{
  "arch": "uvit",
  "num_classes": 6,
  "head_dim": 48,
  "width": 256,
  "max_grad_norm": 1.0,
  "batch_size": 512,
  "epochs": 149.1
}
Rows from block 8, named by matrix and row number. Rows with one number belong to one attention dimension. Each number is 128 + 24 x the weight over its row's rms, rounded and kept within 0 to 255. All counts start at 0. After the name is the row's rms in percent of the matrix's.
# q: attention query, key and value (stacked) (model.blocks.8.attn.qkv.weight, 720x256, the q third), inputs 128-255
# k: attention query, key and value (stacked) (model.blocks.8.attn.qkv.weight, 720x256, the k third), inputs 128-255
q.143 137 [103 144 135 115 166 123  85 140 152 132 153  93 147 114 110 155 160  95 133 117 152 153  63 133 147  77  79 111 153 139 146  56 152 161  99 149 119 124 111 124 142 109 106  88 132 109 128 103  98 125 106 124 111 126 147  91 126 139 147 166 177 139 114 123 111 126 183 154 138 164 147 103 152 120 173 137 150 140 108 113 133 147 141 109  99 105  97 180 142 143 130 139 121 146 145 138 124 135 132  95 120 137 143 146  79 181 134  95 163 133 126 122 124 117  97  97 100 110 108 144 117 138 148 125 137 104 166 129]
k.143 126 [ 87 127 112 136 115 146 137 142 118 178 176 121 127 125 125  89 142 149 120 130 145 145  96 116  67 106 135 123 150 163 123  78 167 106 110 138  89 117 120 132 136 195 120 131 140 170 117 122 109 144 140 131 116 120 153  92 126 130 177 137 120 181 127 120  86 113 116  99 133 125 127 170 116  89 158 121 133 107 149 136 122 127 127 147  98  82 139 148  91 109 110  83 106 124 147 112 120 110  93 172 142 147 126 177 128 123  96 131 169 136 110  99 114 109 120 140 114 101 158 151 135 174 125 135  91  98  95  79]
q.144 096 [142 145 174 135 124 159  85 151 107  97 109 160 104 131 114 131 149 123 113 139 139 105 134 157 112 147  85 112 169 105 124 122  67  86 135 129 133 108 117 120 108 133 126 148 170 136 104 139 142 137 114 174  91 130 132 105 167 125 130 149  67 109 166 105 107 119  87  97  67 169 123 124 145 120 117 136 157 119 118 151  94 119  96 121 102 146 128 154 108 137 120 116 150 128 130 124 154 122 134 144 141 169 191 141 121 146 148  93 139 168 141 120 118 101 136  99 124  94 126 112 136 160 161 170  97 126 174 159]
k.144 099 [152 166 143 133 113 139  90 160 172  97 151 144 127 135 122 125 122  96 109 133 149 126 139 150 119 146 125  86 130 166 107 151  65  99 132 118 136 113 153 121 161 123 116 162 165  95 157 134 129 140 120 142 121 133 145 124 126 122 129 182 109 122 144 184 173 153  83 141  83 120 107 141  88 163 107 108 181  78 155 140  96  84 154 148 128 166 134 107 140  84 131 144 116 147 123  98 153 110 123 147 121 124 100 172 159 105 162  93 155 121 144 149 109 127 116 133 133 132 107  83  95 173 155 139 153 119 161 102]
q.145 090 [115 112 104 144 137 121 145  94 112 102 136  98 136  97 133 102 137 138 119 113 107 136 122 137 149  79 123 112  83 101 170 100 149 139 118 124 141 106 142 129 136 113 167  87 121 142 120 145 108 134  74 124  95 131 103 177  89  95 144  91 138 134 104 137 107 133 150 111 143 123 118 144 116  97 162 123 150 142 108 101 121 119 130 111 113  92 131 136  93 128 163 186 111 161 105 135 159 154 104 127  80 109 145 106 106 141 126 154  88 128 143 159 133 173 102 145 125 133 173 180 113 144  97 123 120 145 152 187]
k.145 095 [114 105 102  91 102 146  94 143 145 110 162  97 138  57 126 134 156 168 151  96 136 120  79 117 134 147 141 145 122 155 158 172  99 142 140 122 126 120 149 166 100 117 154 107 130 120 123 109 128  89 118  98 149 160 126 156 153 142 113 116 146 115 118 134 150 160 172  80 107  97 149 144 145 118 127 151 122 131 145 180 134 123 149 115 106  93 123 138 152 141 145 158 132 125 112 136 105 131 125 106 132 148  99  95  96 110 142 110 166 136 106 109 122 150 127 117 132 102 172 154 132  59 134  85 140  69 115 111]
q.146 100 [148 127 140 157 116 153 165  81 128 107 118 120 110 159 130 129 125 161 142 121 146 110 115 110 115 117 183 164  94 140 130 141 134 152 102 122 155 147 107 124 134 139 100 131 113 100 133 117 140  85 158  77 134 156 113 145  97 107 105 133 148 138 159 176 124 125 122 188  94 159 118 115 113 149 154 117  92 158 132 106 153 164  97 124 143  99 129  94 143 161 143 148 103 132  88 163 128 153 175  87 149  94 139 106 104 150 117 194 138 102 143 135 147  91 155 120 140 141 145 140 137  84 122  86 123  83 120 130]
k.146 098 [140  74 136 150 111 137 170  93 139 175 122 123 130 127 107 126 112 165 131  73 137 129 168 122 115 117 145 141 121  97 131 196 125 136 103 143 155 142 122 154 114 147  86 165 128 130 131 126 118  87 119 106 130 165 131 125  71  94 153 138 154 134 154 162 140 143 124 115 114 136 151 129 110 106 145 129  74 158 122 110 139 128 133 105 145 115 100  69 137 161 130  98 123 148  94 145 122 132 144  90 115  98 158  80 129 149 144 183 123  88 138 141 133 101 140 174 117 146 160 140 154  91  95 104 115 153 111 154]
q.147 089 [120 151 132 143 103 142 121  93  80 113 110 193 119 101 107 106 113 124 127 151 123 101 129 126 127 156 133  97 141 121 174 139 148 160 137 131 141 134 122  89 140 109 123 150 103 124 164 136 159 121 113 128 140 123 123 127 115 142 111 110 119 153  90  77 108 153 129 130 146  95 181 177 145  92 141 165 124 139 134 123 163  97 107 109 137 107 170 125 122 104 118 151  68  89 125 122 121 124 104 155 131 135 122 154 129 131 139 106 166 117 151 157 123 156 149  88 138 111 173 137 126 178  89 113 128 107 135 112]
k.147 097 [ 89 138 112  98 131  57 124 127 113 114 163 135 174 104 133 126 121 175 100 141  88 154 124 133 129 122 122 119 135 130 177 112 141 141 148  94 121 121 107 102  95 144 130 108 117 131 145 128 130 157 109 144 126 142 156 115 143 118 113  82 133 108 113  82 115 140 105  65 147 132  86 121 147 118 179 161 137 166 125 149 116 127 120 116 131 155 173 108 148 111 169 149 144 160 135 126 152 112 131 135 108 101 109 118 127 132 133 142 121 150  86 166 133 134  94 131 151 116 175 132 114 144  62 108  94 126 154 114]
q.148 095 [ 97 126 131 141 146 101 147 149 121 177 107 113 175 126 133  92 169 123 131 138 119 146 178 136 129 124 146 128 146 116 126  80 138 149 125 158 140 150 143 114 143 137 131 114 126 120 121  88 111 129 118 106 116  97 137 141 117  87 115 141 151 129 122 155  84  93 150 129  80  99 129 174 128 102 168  96 126 143 117  91 113 148 148 114 150 115 130 151 146 127 150  94 129  78 149 118 172 127 133 156 152 143 115 139 116 150 122 105 143 131  79 112 160 112 110 153  81 143 132 106 123 133 140  88 135  81 100 116]
k.148 101 [102 120 149 131 138  83  93 163 169 160 143  70 143 175  77  89 144 100 150 103 174 110 105 130 130  95 132 104 151 153 121 112 162 133 137 143 112 160  84 128 131 126 155 112 131 133 101 137 108 144 137 124 128 126 123 167 147 151 122 151  80 141 157 128  97 110 142 133 101 163 125 112 134 127 152 112 120 131 166 109 158 194 158 102 137 157 115 124 143  99  87 108 131 115 139 133 131 116  94 140 152 126  83 163 100 176 124 107 142 113 115 124 156 114 110 100  81 130 161 105 137 129 123  85 118 109 131 105]
q.149 095 [144 151 114 135 156 135 144 109 124  85  99 114 107 109 175 170 157 124 127 146  79 102 140 146 147 137 169 120 143 114  91 146 134 125 146  96 120 105 130 102 119 120 137 116 130 112 159 178 130 110 153  65 146 158 138  94 139 152 148 131 127 144 136 131 161 148  95 158 116 113 108  98 140 126 134 138  69 141 116  97 152 130 112 131 127 115 171 151 114 155 107 125  98 162 100 140 147 172 110 125 150 170 110 139 138  92 125 152 129 138 137  88 175 116 152  99 149  78 114 130 144 112  92 167 137 159 137 143]
k.149 099 [143 139 118  86  89  94 128 127 120 148 123 137 119 151 164 147  85 106 138 160 158  97 159 138 101  55 128 109 143 105 118 135 150 176 135 106 144 109 138 148 135 130 152 141 110 152 136 130 140 126 115  99 153 139 107 149 150 123 174 127 116  60 111  89 125 172  99 116 166  97 102 113 114 157  93 111 139 111 161 161 105 103  97 146 194 133 132  62 137 127 134 153 126 125 155 112 144 104 140  87  89  87 166 120 137 116 145 156  98 135 166 138  91 117 147 128 113  90 146  84 148 131 128 143 163 162 126 139]
q.150 088 [107 104 158 179 128 125 129  97 128 139 142 156 124 135 138 136 124 119 121 126 111  98 126 172 190 126 137 113 133 129 171  89 133 125 117 100  72 132 107 104 166 137 177 120 132 114 115 110 129  92  88 140 129 155 120 135 122 121  93 112 125 125 105 112  96 131 142 108 141 100 152 150 163 131  83 121 144 101 114  91  95 119 122 142  96 143 132 130 148  82 107 123 143 142 172 121 121 119 116 114 121 143 110 130 102 149 134 156 106 158 124 166 158 132 149 147 165 152 151 133 115 154 130 126 159  96 133  98]
k.150 092 [ 96 123 130 125 152 114 133  98 114 135 172 106 155  93  98 134 142 116 123 100 135 145 101 123 104 104 163 139 145 130 127 112 159 164 113 139 125 127 117 136 100 140 159 122 107 102 130 137 129 152 126 127 112 135 146 164 130 127 112 143 104 102  95 112 111 114 102  82 147 115 160  86 158 121 123 162 170 113 131 150 147 120 119 155 149 113 134 124  91 106 108 150 120 109 145 147 145 127 122 123  68 131 130 166 153 125  93 101 192 132 102 111 129 166 115 141 144 130  61 139 101 133  76  95 141  83 129  89]
q.151 090 [184 117 109 135 116 142 151 114 133  90 127 108 131 129 105 113 132 167 117 104 130 168 132  91 119 154 190  90 139 107  89 157 124 113 125  98 115 111 173 143 137 148 132  92 122 124 104 140 137 107 184 127 133 141 140 122 119 113 128 127 133 103 118 104 136 100 132 145 126 156 108 129 147 119 123  97 118 115 134 150 145 117 102  97 119 146  83 131  95 163 177 110  61 120 141 129 113 110 127 125 123 182 160 143 142 103 139 141 117 114 152  58 112 145 122 116 147 135  72 140 123 102 127 104 166  90  88 108]
k.151 095 [130 152 157 165 140 155 132 124 111 151 127 111 160 149 110 135 112 129 130 125 162 147 161 130 126 101 165  80 120 145  95 110 132 110 184 124 141 139 110 116 106 125 118 107  84 149 118 135 128  78 146  72 138 147  89 120 134 113 105 142 159  98 149 143 160 149 144 144 126 171  65  62 123 121 118 125 170 146 124 134 128 144 127 124 131 111 125 147 131 131 106 110 116 114  89 143 152 146 103 142 108 144 103 116  80 134  87 156 108 139 140  90 131  93 123 123 102  55  87 100  94 118 151 126 134 110 145 146]
q.152 096 [193  99 116 169 103 129 117 151 134 128 132 166 119  77 142 108 122 136  91  99 140  78 146 125 144 142  85 140  71 106 176 155  94 134 129 138 156  95 129  76 109 125 101 155 125 154 139 112 121 105 104 125 104  91  65 145 106 136 153 117 128  93 102 137 104 116  81  84 105 132 118 168 117 124 127 152 152 107 120 154 119 100 157 146 120 143 128 111 144 115 178  87 132 123  89 125 126 140 141 125 117 149 128 124 170 124 139 150 147  84 129 116 127 137 155 137 125 114 120 132 160 140 115 123 130 156 159 167]
k.152 095 [136 145 119 175 104 121 134 100 118  78 146 145  94 153  84 202 157 133 107 155 101 162 156 116 129 114 120 165  98 125 105 122 128 109 110 144 143  99  87 139 121 135 108  70 101 152 152 130 126 127 133 134 109 128 124 131 131 145 125 128  61 100 135 138 116 123 118 134 109 139 120 166 126 130 130 136 128 126 130 115 129 129 137 112 125 130 124 125 164 133 171 115 105 108  96 155  90 105 119 137 154 132 131 132  80 124  83  84 138 101 133 131 149 114 151 105 162 103  96 151 113 154  87 105  81 127 150 150]
q.153 087 [198 141 113 100 111 159 142 113  83  87 150 140 146 127  91 128  92 146 101 139  99 141 121 122 132 185  86 109 146 106 129 138 124  82 124 114 126  80 120  88 148 115  68 169 154 142 168 161 123 139 133 168 105 177 113  90 112  88 120 163 114 127 104 104 118 134 174 133 152 120 145 118 131 124 137 110 133 100 103 158 117 100 161 141 140 122 103 111 174 110 140 132 151  94 135 144 138 124 156 140 167 126 129 129 134  92 147  89  92 145 120 161 107 116 145 118 141 139 151 124 123 150 139 130 104 178 101 146]
k.153 091 [163 119 109 134 125 165 142 152 146  79 142 147 152 178 130 148 132 143 114 116 155 110 103 119 107 132 125 131  82 117 102 101 110  88  93 134 116 120 135 150 130 132 121 111 131 149  95 121 167 150 153 133  97 102 148 139 174 130  95 128  99 112 181 115 148 182  79 131 124 153 148 159 154 103 123 139 165 133 150 156 161  79 152 136 132 146 108 138 130 132 113  90 138 137  86 144 111 126 128 115 146 128 148  92 134 163 134 186 152 164 135 153 126 142 129  82 127 103  91 153 107 157 151 117 139 134 141 103]
q.154 101 [121 143 132 130 110 118 146 104 108 138 168 100 158 155 126  97 153 159 169  92 147 137 121 105 127 171 144 170 162  98 158 120 130  91 114 159 140 140  58 126 142 135 126 134 122 143 143 143 121 100 120 127 170 115 157 138 134 152 106 160  77 117 142 121 131 136 159 125 135 154 163 134 124 111 129 124 154 158 105 163 124 148 132  73 102 111 113 107 192 177 113 119 132  93 114 140 119 136  86  96  77 134 163 129 113 169  76 129 120 136 104 110 152  95 140 107  88 114 120 145 114  85 145  77 120 148 138 143]
k.154 104 [163 124 109 142 127 132 157 147 112 150 120 122 154 112 119  93 146 167 138 103 170 142 142 111 102 147 154 137  85 109 127 111 152  95 132 136 107 107 168 143 126 117 113 120 140 142 103 126 115 134 111 126 123 152 125 178 129 142 108 164 136 120 135 129 133  98 128 170 114 125 143 152 156 119 147  68  86 136 149  95  85 150 144 118 154 126  87 110 170 113 150 109  99 140 155 113 152 172 136 124 115  81 115 114 125 140 124 146 112 131  71 107 163 112  80 110 121 150 112 119 121 150  99 129 124 134  98 103]
q.155 099 [148 160 124 101 162 105 125 126 151 122 122 107 124 148 130 128 103  85 103 157  91 140 126 162 187 131  80 116 112 122 123 135  85 130 130 128 134 135 142  95  97  90  99 126 132 143 113 123 121 132 158 117 136  88 138  82  87 148 149 134 127 152 114 116  98 153 131 149 111 128 110 177 147 132 112  96 110 104 110 166 144 117 115 126 170 136 131 154 124 129 133 105  97 125 138 155 149  92 153 132 167 135 152 127 104 103 139 114 120 127 156 167 122 126 156 113 101 111  96 148 141 165 211  90 130 165 127 147]
k.155 103 [141 157 133  43 138 126 114 140 152 125 125  96 103 125  63 144 131 103 155 125 123 131 116 150 173 202  88 150 149 155 122 122  99  98 165 109 134 127 108 143  94 116 137 126 144 123 108 103 118 149 167 113 139 134 134  95 122 143 166 123 140 113 130 117 142 159 158  86 102 142 100 113 133 128  96 147 144 128 169 158 111 122 132 131 127 152 128 123 126 117 144 134 123 112 112 128 147  79 170 135 153 126 140 133 119 123 154 128  93  99 133 140 166  95  95 149 111 113 117 133 111 133 153 154 112 139 152 137]
q.156 088 [137 155 142 129 148 138 136  97 152 134 109 144 138 121  80  76 162 138 135 105 131 148  93  82 108  90 133 103 159 148 157 124 129 144  94  98 126 155 136 147 100 173 144 113 109 139 133 121 120 141 111 111 135 149 153 125 138 163 144 161 122 132 118 125 135 107 173  84 118 161 122 111 115 157 149 126 171 123 156 196 166 111 145  90 107 123 131 141 109 117 106  89 146  88 152 127 140 116 142 129 107 143 115 136  95 133 136  92 123 118 116 136 128 133 111 105 129 127 115 115  98 126 126 102  99 119 118 108]
k.156 097 [111  94 116 131 163 123 176  93  83 109 113 134 136 138  86 132 153  88 107 145 123 111 109 171 158 126 149  90 113 109 149 111 148 103 146 133 102  77 119 102 146 155 124 108 173  85 124  95 157 135 140 143 143 147  99 140 123 133 127 130 135 125 155 143 161 172 116 110 144 137 106 156 138 118 110 119 158 164  87 119 123 112 184 121 147 115 174 115 147 147 113 156 110 103 102 116 133 158 122 160 117 161 137 125 127 155 140 122 157 140 117 142 158 108 126 130 101 122 136 109 107 155 158  98 105 121 169 159]
q.157 101 [135 128 139 107 141 105 164 115 121 153 111 114 121 162  87 126  95 147 154  96 175 152 141 130 163 123 140 128 100  79 114 117 130  95 111 140  80 154 180 109 143 164 100 141 131 144 131 108 139 116 156 100 116 108 130 115 110 137 131 122 117 140 127 138 110 155 137 115 103 163 147 127 138  82 155 134  99 155 156  87 115 148 140 120 114 113 104 100 133 111 125 119 100 119 110 155 168 136 140 134 129 115 108 138  82 114 145 145 153  90 123 158 145 122 132 126 135 144 132 106 167 109 129 139 115  83  77 124]
k.157 107 [112 136 155 130 166  74 130 133 130 164 121 123 134 192 121 105 136 152 147 108 133 150 106 115 131 151 143 125 122 131 137  98 104 107 129 117 153 149 140 129 167 158 106 107 162 116 127 123 132 126 126 114 136 159 116 132 107 172 115 128 130 111 112 152 111 139 167 128  97 181  83 126 109 146 130 127 138 145  94 165 103 144 120  96 133 151 101  81 205 133  88 149  97 100 130 114 159 141 139 126 136 120 166 105  95 134 166 143 150 105  82 130 128  98 134 153  83 118 148 105  78  93 168  99 104 130 139 159]
q.158 092 [127 133 138 137 117 126 150 122  72 137 126 128 112 136 101  94 133 113 124 127 170 124  92 101 129 111 155  61 112 150 122 134 119 124 132 172 130  98 145 132 124 159 140 110 127 124 125 138 118 148 106 107 170 145 131 130 175 110 149 102  99 146 162 106 142 134 132 118 147 184  89 124 122 116 113 101 144 124 118 118 149 129 144 132 127 127  86 114 127  86 130 126 130 133 103 129 102 106 127 153 156 137 143 110 105 170 136 111 102 123 105 118 161  86 119 121 150 115 125 137 136 174 205 137 152 169 127 126]
k.158 094 [126 157 141 102 144 120 133 116 139 106 128 111 139 110  96  99 142 113 124 145 117 100 133  87 123 149 150 130 149  92 114 136 118 135  77 108 152 124 123 158 157 156  83  84 122 148  56 154 173  83 183  99 148 147 123 111  83 101 129 142 119 147 122 104 147 150 175 127 150 154  97 130 107 135  97 100  93 110 121 130 143 101 139  88 137 110 118 157  85 164 151 159 113 143 139 117 142 114 116 162 144 120 139 115 135 137 190 142  79 144 148  99  95 164 111 176 166 101 108 146 127 150 134 110 138 132 112  97]
q.159 091 [107 111 119 112 103 113 138  85 137 147 156 127 144 127 115 117 125 145 122  92 129 176 100 138 109  85 135 216  77 164 125 116  88 171  97 108 154 161 133 143 146 126 140 137 131  81 114 179 129 172  89 123 166 133 142 155 148 110 148 109 171 143 112 156 121  93 157  96 144 120 157 131 137  92 132 142  85 133 113 118 100 153 125 154 137 116 103 146 127 152 151 102 101 142 141 100  97 133 164 121 159 143 138 105  96  93 128 127 106 108 124 131 147 153 147 166 127 178 122 138 154  77 133 106 118 170 110 146]
k.159 092 [118 104  97 126 126 138  96  85 142 115 108 134 131 118 163 149 125 138 149 155 172  88 112 113 137  99 118 165 115 107 158 109 113 148 110 159 113 129 132 124 130 150 145 147 164 103 155 112 124  77  92 135 122 119 122 140  48 144 152  93 144  87 100 140 124 115 154 140 144 127 124  93 154 108  86 125 123 152 132 134 145 158 133 128 126 127 121 126 139 165 129 178 114 141 133 115 112 170 183 136 126 118 100 119 102 129 121 115 130 115 113 112 130 101 133 124 113 133 114 163  99  83 142 154 106 102 170 156]
q.160 086 [128 160 132 195 106 157 120 119 124 124 140 106 132 147 112 134 186  93 131 142 107 126 153 114  90 109 156 118  77 122  94 121 150 147 143 132 111 161 156  97 150 134 102 116 129 155 101 153 142 136 160 134  92 120 121 143 175  96 141 132 165 163 151  82 116 131 125 122 130 165 118 129 146 143 108 128 131 119 107 137 147  92 140 139 178 124 138 147 127 114 119  91 134  67  90 126  94 113 152 124 179 153 143 163 100 167 164 135 121 134 141 133 115 167 148 109  93 133 133 121 151 130 142 114 141 101 110 131]
k.160 088 [147 168 158 122  92 149 106 114 102 110  85 103  91 126 152 119 129 114 100 149 103 134  92 114 108 142 132  93 119 157 154 119 143 122 115 121 128 155 111 134 162 155  88  98  94 142 121 129 141 130 162 180 120 159 139 166 112  95 159 175 159 114 136 143 210 146 146 138 123 177 103 108 152 149 124 118 147 126 120 161 154  97 137 130 100 117 151 139 161 147 121 159 128 121 123 126 182 158 118 149 150 138 147 150 143 141 143  99 124 148 101 144 145  58 112 142 138 138 138  79  89 107 114 174  58 125 145 120]
q.161 083 [143  69 132 127 152 139 141 137 114 143 100 128 155 106 114 152  80 142 111 121 133 106 137 103 156  92 165 151  98 122 122 130 115 178 118 154 122  62  91 124 105 127 116  98 124 161 127 120 103 117 101 175 150 179 125 157 109 117 126 129 124 101 126 168 110 108 136 120 139 114  78 117 142  87 108 133 172  86 105 143 153 125 106 108 140 111 119 143 141 105  96 133 131 123  97 137 121 144 109 119 143 119 160 137 125 139 124  95  93 183 118 133 123 106 151 139 129 118 159 120 136 124 155 135 128 129 125 137]
k.161 090 [121 150  98 115 163 109 157 101 111 139  96  96 121 110 101 128 115  75 131  99 122 114 135  94 126  81 143 127 136 121 122 134 182 160 138 108 142  56 123 120 129 113 112  77 131 174 111 147 154 129 104 127 150  99 167 151 125 113 149 100 123  99 139 106  92 104 141 129 106 130 124 128 137 135 164 153 160 136 128 152 177 100 162 144 112 149 108 128 108 175 128 102 122 124 129 119 141 166 144 132 134 145 147 106 145 104 119 137 159  67  99 137 114 120 126 147 176 115 150 164 148 169 123  95 136 114 113 126]
q.162 084 [158 141 153 148 138 146 117 159 158 158 101 123 163 130 116 101 163  98 130 118 143 168 120 107 160 155 158 136 162 156 112 140 147 165 104 145  93  99  79  99 103  70 168 128 104 123 105 139 152  73 138 128 163 133 131 188 158 112 130 159 111 115 153 114 143 142 126 144 157 117 129 112 150 132 134 107 159  99 149 109 178 147 167 121 155 162 131 111 137 161 118 110 145 123 152 117 130 103 132 128 162 113 100 152 126 139 131  91 151 112 109  75 107 121 132 133 104 130 160 114 139 134 150  75 104 121 126  89]
k.162 086 [131 100 146 136 162 144 160 180 114 115 115  91 141 107  98 113 127 133 123 128 167 120 119 109 111 150 148 135 142 139 137  90 141 109 149 170 104 136  91 111 161 108 155  92 131 130 115 127 110 116 126 114 135 150 120 153 138  92 150 160 125  99 173 132 156 140 123 138 142 115 138  97 115 144 161 132 173 135 119 129 115 113 163  57 103 156 135 166 133 165 159 102 147 128  96 102 127 136 112 142 123 140 131 113 136 153 153 105 113  82  96  67 120 123 131 150  96 143 155 120 129 107 147  99 204  97 112 102]
q.163 106 [137 140 133 123  93  96 133 147 141 106 151 115 135  90  80 131 133 158 148 130 100 140 160 167 150 134 123 106 148 142 108 139  99 139  97 131 114 136 153 133  92 153 127 133 120 102 165 119 104 177 176 136 161 130  90  91 175 125 118 118 127 166 149 166 148 105 111 101  75 179 106 112 103 119 141 130 105 119 153 148 139  87  96 142  98 118 166 106 161 137 175 128  90 151 103 136  78 128 108 115 109 136 133 156 135 145 128 106 114 122 141 111 120 111 101  90 110 143 148 127  95 110 119 151 127 110 177 164]
k.163 109 [183 146 135 126 144 118 116 127 113  94 108 137 150 107 127  83  84 131 124 119 119  97 144 165 120 117 102  97  68 150 108 175 117 101 124  93 150 139 139 134 114 128 116 156 109 161 123 154 118 157 149 166 102  98  91 171 101 111 118 174 114 139 115 117 114 126 114 138 102 165  75 118  96  98 156 122 116 121 140 122 120  92 100 150  99 107 174 102 133 149 133 111 104 121 141 146 121 166 123 151 105 188 178 119 137 146 126 115 137 160 156 118 129 136 112 130  95 123 143 148 124 100 136 135 127  95 164 134]
q.164 087 [ 76 118  91  97 141 105 151 113 118 147 127  80 155 107 117 116 118 144 162 159 123 110 125  94 163 137 132 140 127 111 156 107 115 103 124 144 156 168 115 134 115 155 108  85 156 172 133 110 119  96 179 123 163 152 139 155 137 136 162 123 160 133 182  89 133 133 177  97 141 128 134 200 127 138 121 123  87 128  88 145 119 119 123 124 117 117 107 122 134 169 170 115 125 138  95 109 154 144 112 122 107 151 123 115 120  92 115 175 109 129  82  94 119 117 113 116  99 136 148 155 109 122 106  89 155  94  95 100]
k.164 093 [138 151 119 110 128 119 160 138 101 119 110  92 163 141  93  82 126 123 152 125 143 137 121 145 108 139 134  93 145 149 172 182 151 163 160 128 126 177 165 102  81 127 100  98 144 136 161 132 117 104 103  81 143 171 109 171 125 106 123 141 140 138 104 122 148 118 165 156 174 151  82 116 166  83 138  92 139 147 117 114 130  91 117  76 169  85 167 135 142 126 158 177 131 176 117 110 111 120 118 126 121 121 147 130 108 104 135 143 116 150 124 133 129 129 110  99  77 153 121 151 142 122 127 126 151 129 121 115]
q.165 092 [127  88 120 128 123 139 190  84 164 194 169 118 108 101 131 160 113 105 171 145 149 112 130 173  90 107 166 128 179 120 130 139 115 133 141 118 158 122  94 156 104 110 147 142 118 119 121 119 154  89 106 118 166 151 114 130 110 136 149  86 153 139 132 117 118 110 147 147 116 122 133  77  87 110 110 137 112 149  96 139 141 121 141 161 102 138 120  96 153 151 110 137 138 104 108 119 101 125 170 133  92 167 140 148 118 113  92 159 163 112 157 154 103 114 141 144 127 106 103 121 152 135 124 128 116 149 130 139]
k.165 098 [125  92 110 113 103 103 142 108 115 115 121 145  99 133 116 118  94 153 122 116 143 127 139 133 103  97 110 121  79 128 163 180 132 128 124 128 131 132 144 117  80 136 128 103 114 108  98 114 132 107 126 112 133 101  92 112 140 136 152  66 178 156 147 133 163  86  92 130 124 143 130 129 124 104  94 115  69 162 143  89 125 123 126 152 138 111 110 124 128 117 140 139 131 203 133 132 105 116 171 129 117 140 101 138 126  98 105 158 150 136 150 176 145 148 155 142 167 153  86 156 145 118 112 159 158 107 123 165]
q.166 098 [133 150 138  87 170 114  99 118 150 101 136 132 135 158 116 136 112 134 106 126 145 152 129 134 115 119 147  93 162  96 161  93 104 151 139 122  95 189 126  95 132 122 108 121 154  82 113 136 128 109 164 140 150 148 122 141 131  99 137 155 140 128 123 141 158 114 151 147 144 152  83 129 114  71 105 136 172 136 139 108 130 114 131 132 143 116 122 177 126 134 115 171 168 146 159 114 158 123 142 143 120 151 121 136 115 137  76 122 152 140 127 112  86 139 125 144 150 133 152 122 147 133 178 163 116  91 111 160]
k.166 096 [134 123 126  74 126 135 152 107 134 139 114 138 153 163 109 154 125 140 137 140 128 133 100 147  80 133 150  85 151 137 118  82 112 121 144 114 129 178 171 128 128 167 134 141 109  83 136 128 172 166 157 126 132 161 178 114 108 112 146 106 127 107 156 116  95 126 176 103  99 107 135 114 144  57 123 121 140 152 195  99 152 143 103 135  89 130  94 114  68 126 119 114 150 141 128 106 173 155 117 126 120 121 157 150 117 114 123  94 122 158  88 140  95 103 146 114 178 125  98 105 143 197 172 158 133 114  99  95]
q.167 090 [ 72 163  89 125 154 162 150  92 142 141 116 124 161 132 106 136 170  99 121 181 132 104  90 137 120 121 103 124 129 131 139 100 121 132 132 109 104  88 153 113 136 114 133 100 184 102 147 130 137 150 172 157 137  84 158 113 131 117 162 117 159 115 124 145 116 117 100  86 163 120 146 134 171 161  98 117 129 116 160 156 139 150 142 102 124 130 140 146 125 112 151 108 173 114 136 119 154 125 149  91 145 115 109 157  98 134 165 135 170 178 119 130 147 124 124 145 134 131 119 121 127 177 160 107 156 120 145  92]
k.167 095 [126  89 140 105 183 104 141  89 149 107 127 134 150 144  95 159 104  95 122 122 141 126  75 108 149 123 126 177 120 143 128 127 101 138 101 137 135 132 113 126  94 138 161 117 163 128 129  89 163 182  58 179 157 156 201  92 122 121 145 145  97  84 108 113 123 135 143 109 137 126 129 129 128 140 139 145 182 104 150 181 122 117 128 147  99 117 121 108 101  84 144  93 149 143 144 163 163 139 136 102 110 147 153 117 115 160  87 100 122 181 126 156 118 113 109 136 125 114 109 130 109 166 163 123 133 159 138  90]
q.168 090 [ 55 116 136 131 154 115  83 143  73 162 136 119 153 124 136 113 125 133 164 122 102 134 137  99 128 124 147 138 159 122 154 114 119 134 109  82 143 199 106 143 124 155 154 152  71 126 128  83  81 116 135 107 124  96 130 101 120 143 127 103 145  80 138 105 109 137 169 131 142 163 121  95 134 157 118 157 112 129 145 128 120 152 121 111 152 102 141 120 153 120 122 124  93 162 141 107 149 142 119 121 133 139 101 162  46 113 100 114 153  97  90 125 120 118 123 145 152 150 166 113  88 134 135 110 119 110 114 121]
k.168 095 [ 95 104 115 150 107  89 123  86 103 138 149 100 130 154  85 125 149 138 169 161 130 195 127 150 127 143 181 108 137 121 104  95 137 143  62 103 152 132 131 132 156 105 115  96 159 140 117 123 164 126 162 116 138 155 129 150 123 152 145  78 181 182  94 130 117  81 158 139 124 132 178 139 142  83 134  92 131 125 137 125 130 140 109  91 142 145 133 149 158  90 126 113  96 142 131 118 154 118 152  98 122 111 143 151 132 113  90 126 156 123 117 142 138  97 102 141 124 147  94 124 137 123  96  76 122  95  99 110]
q.169 091 [ 92 120 126 114 111 190 109 123 143 154 173 100 156 168 135 164 147 120 137 163 165 170 125 124 167 106 129 162 132  96 142 105 115 142 137 126 121 150 141 117 115  97 135 175 136  99 159 119 118 125 116 111 137  78 158  99  85 120  82  98 156 129 132  98 121 119 162 140 156  96 145 152 186  94  88 121 129 135  98 119 127 197 128 134 153 102 121 131 108  82 138 134 144 145 125 148 106 106 153 150 165 113 127 114 139 142 172 121 148 142 122  95 167 129 116 135 151 170 106 114 104 129 144 126 121  78 122 117]
k.169 090 [ 93 129 113 104 138 138 154 117 131 117 142 166 107  98 150 144 135 132 154 152 125 133 118 113  91 122 129 154 122 121  85  88 119 122  97  82 171 144 137 120 148 149 117 174 156  81  93 136 138 134  81  97 154  98 173 102 126 126 156 158 149 118 130 107 116 163 157 140 141 134 156 112 124 113 152 117 146 140 128 113 106 142 144 144 181 139 154 166 115  88 113 137 153 164 144 136 181 124 162 148 178 125 139 102 126 129 105 131 123 122 152 116 142 155 125 176 150 171 127 128 135 109 137 120  95 118 123  86]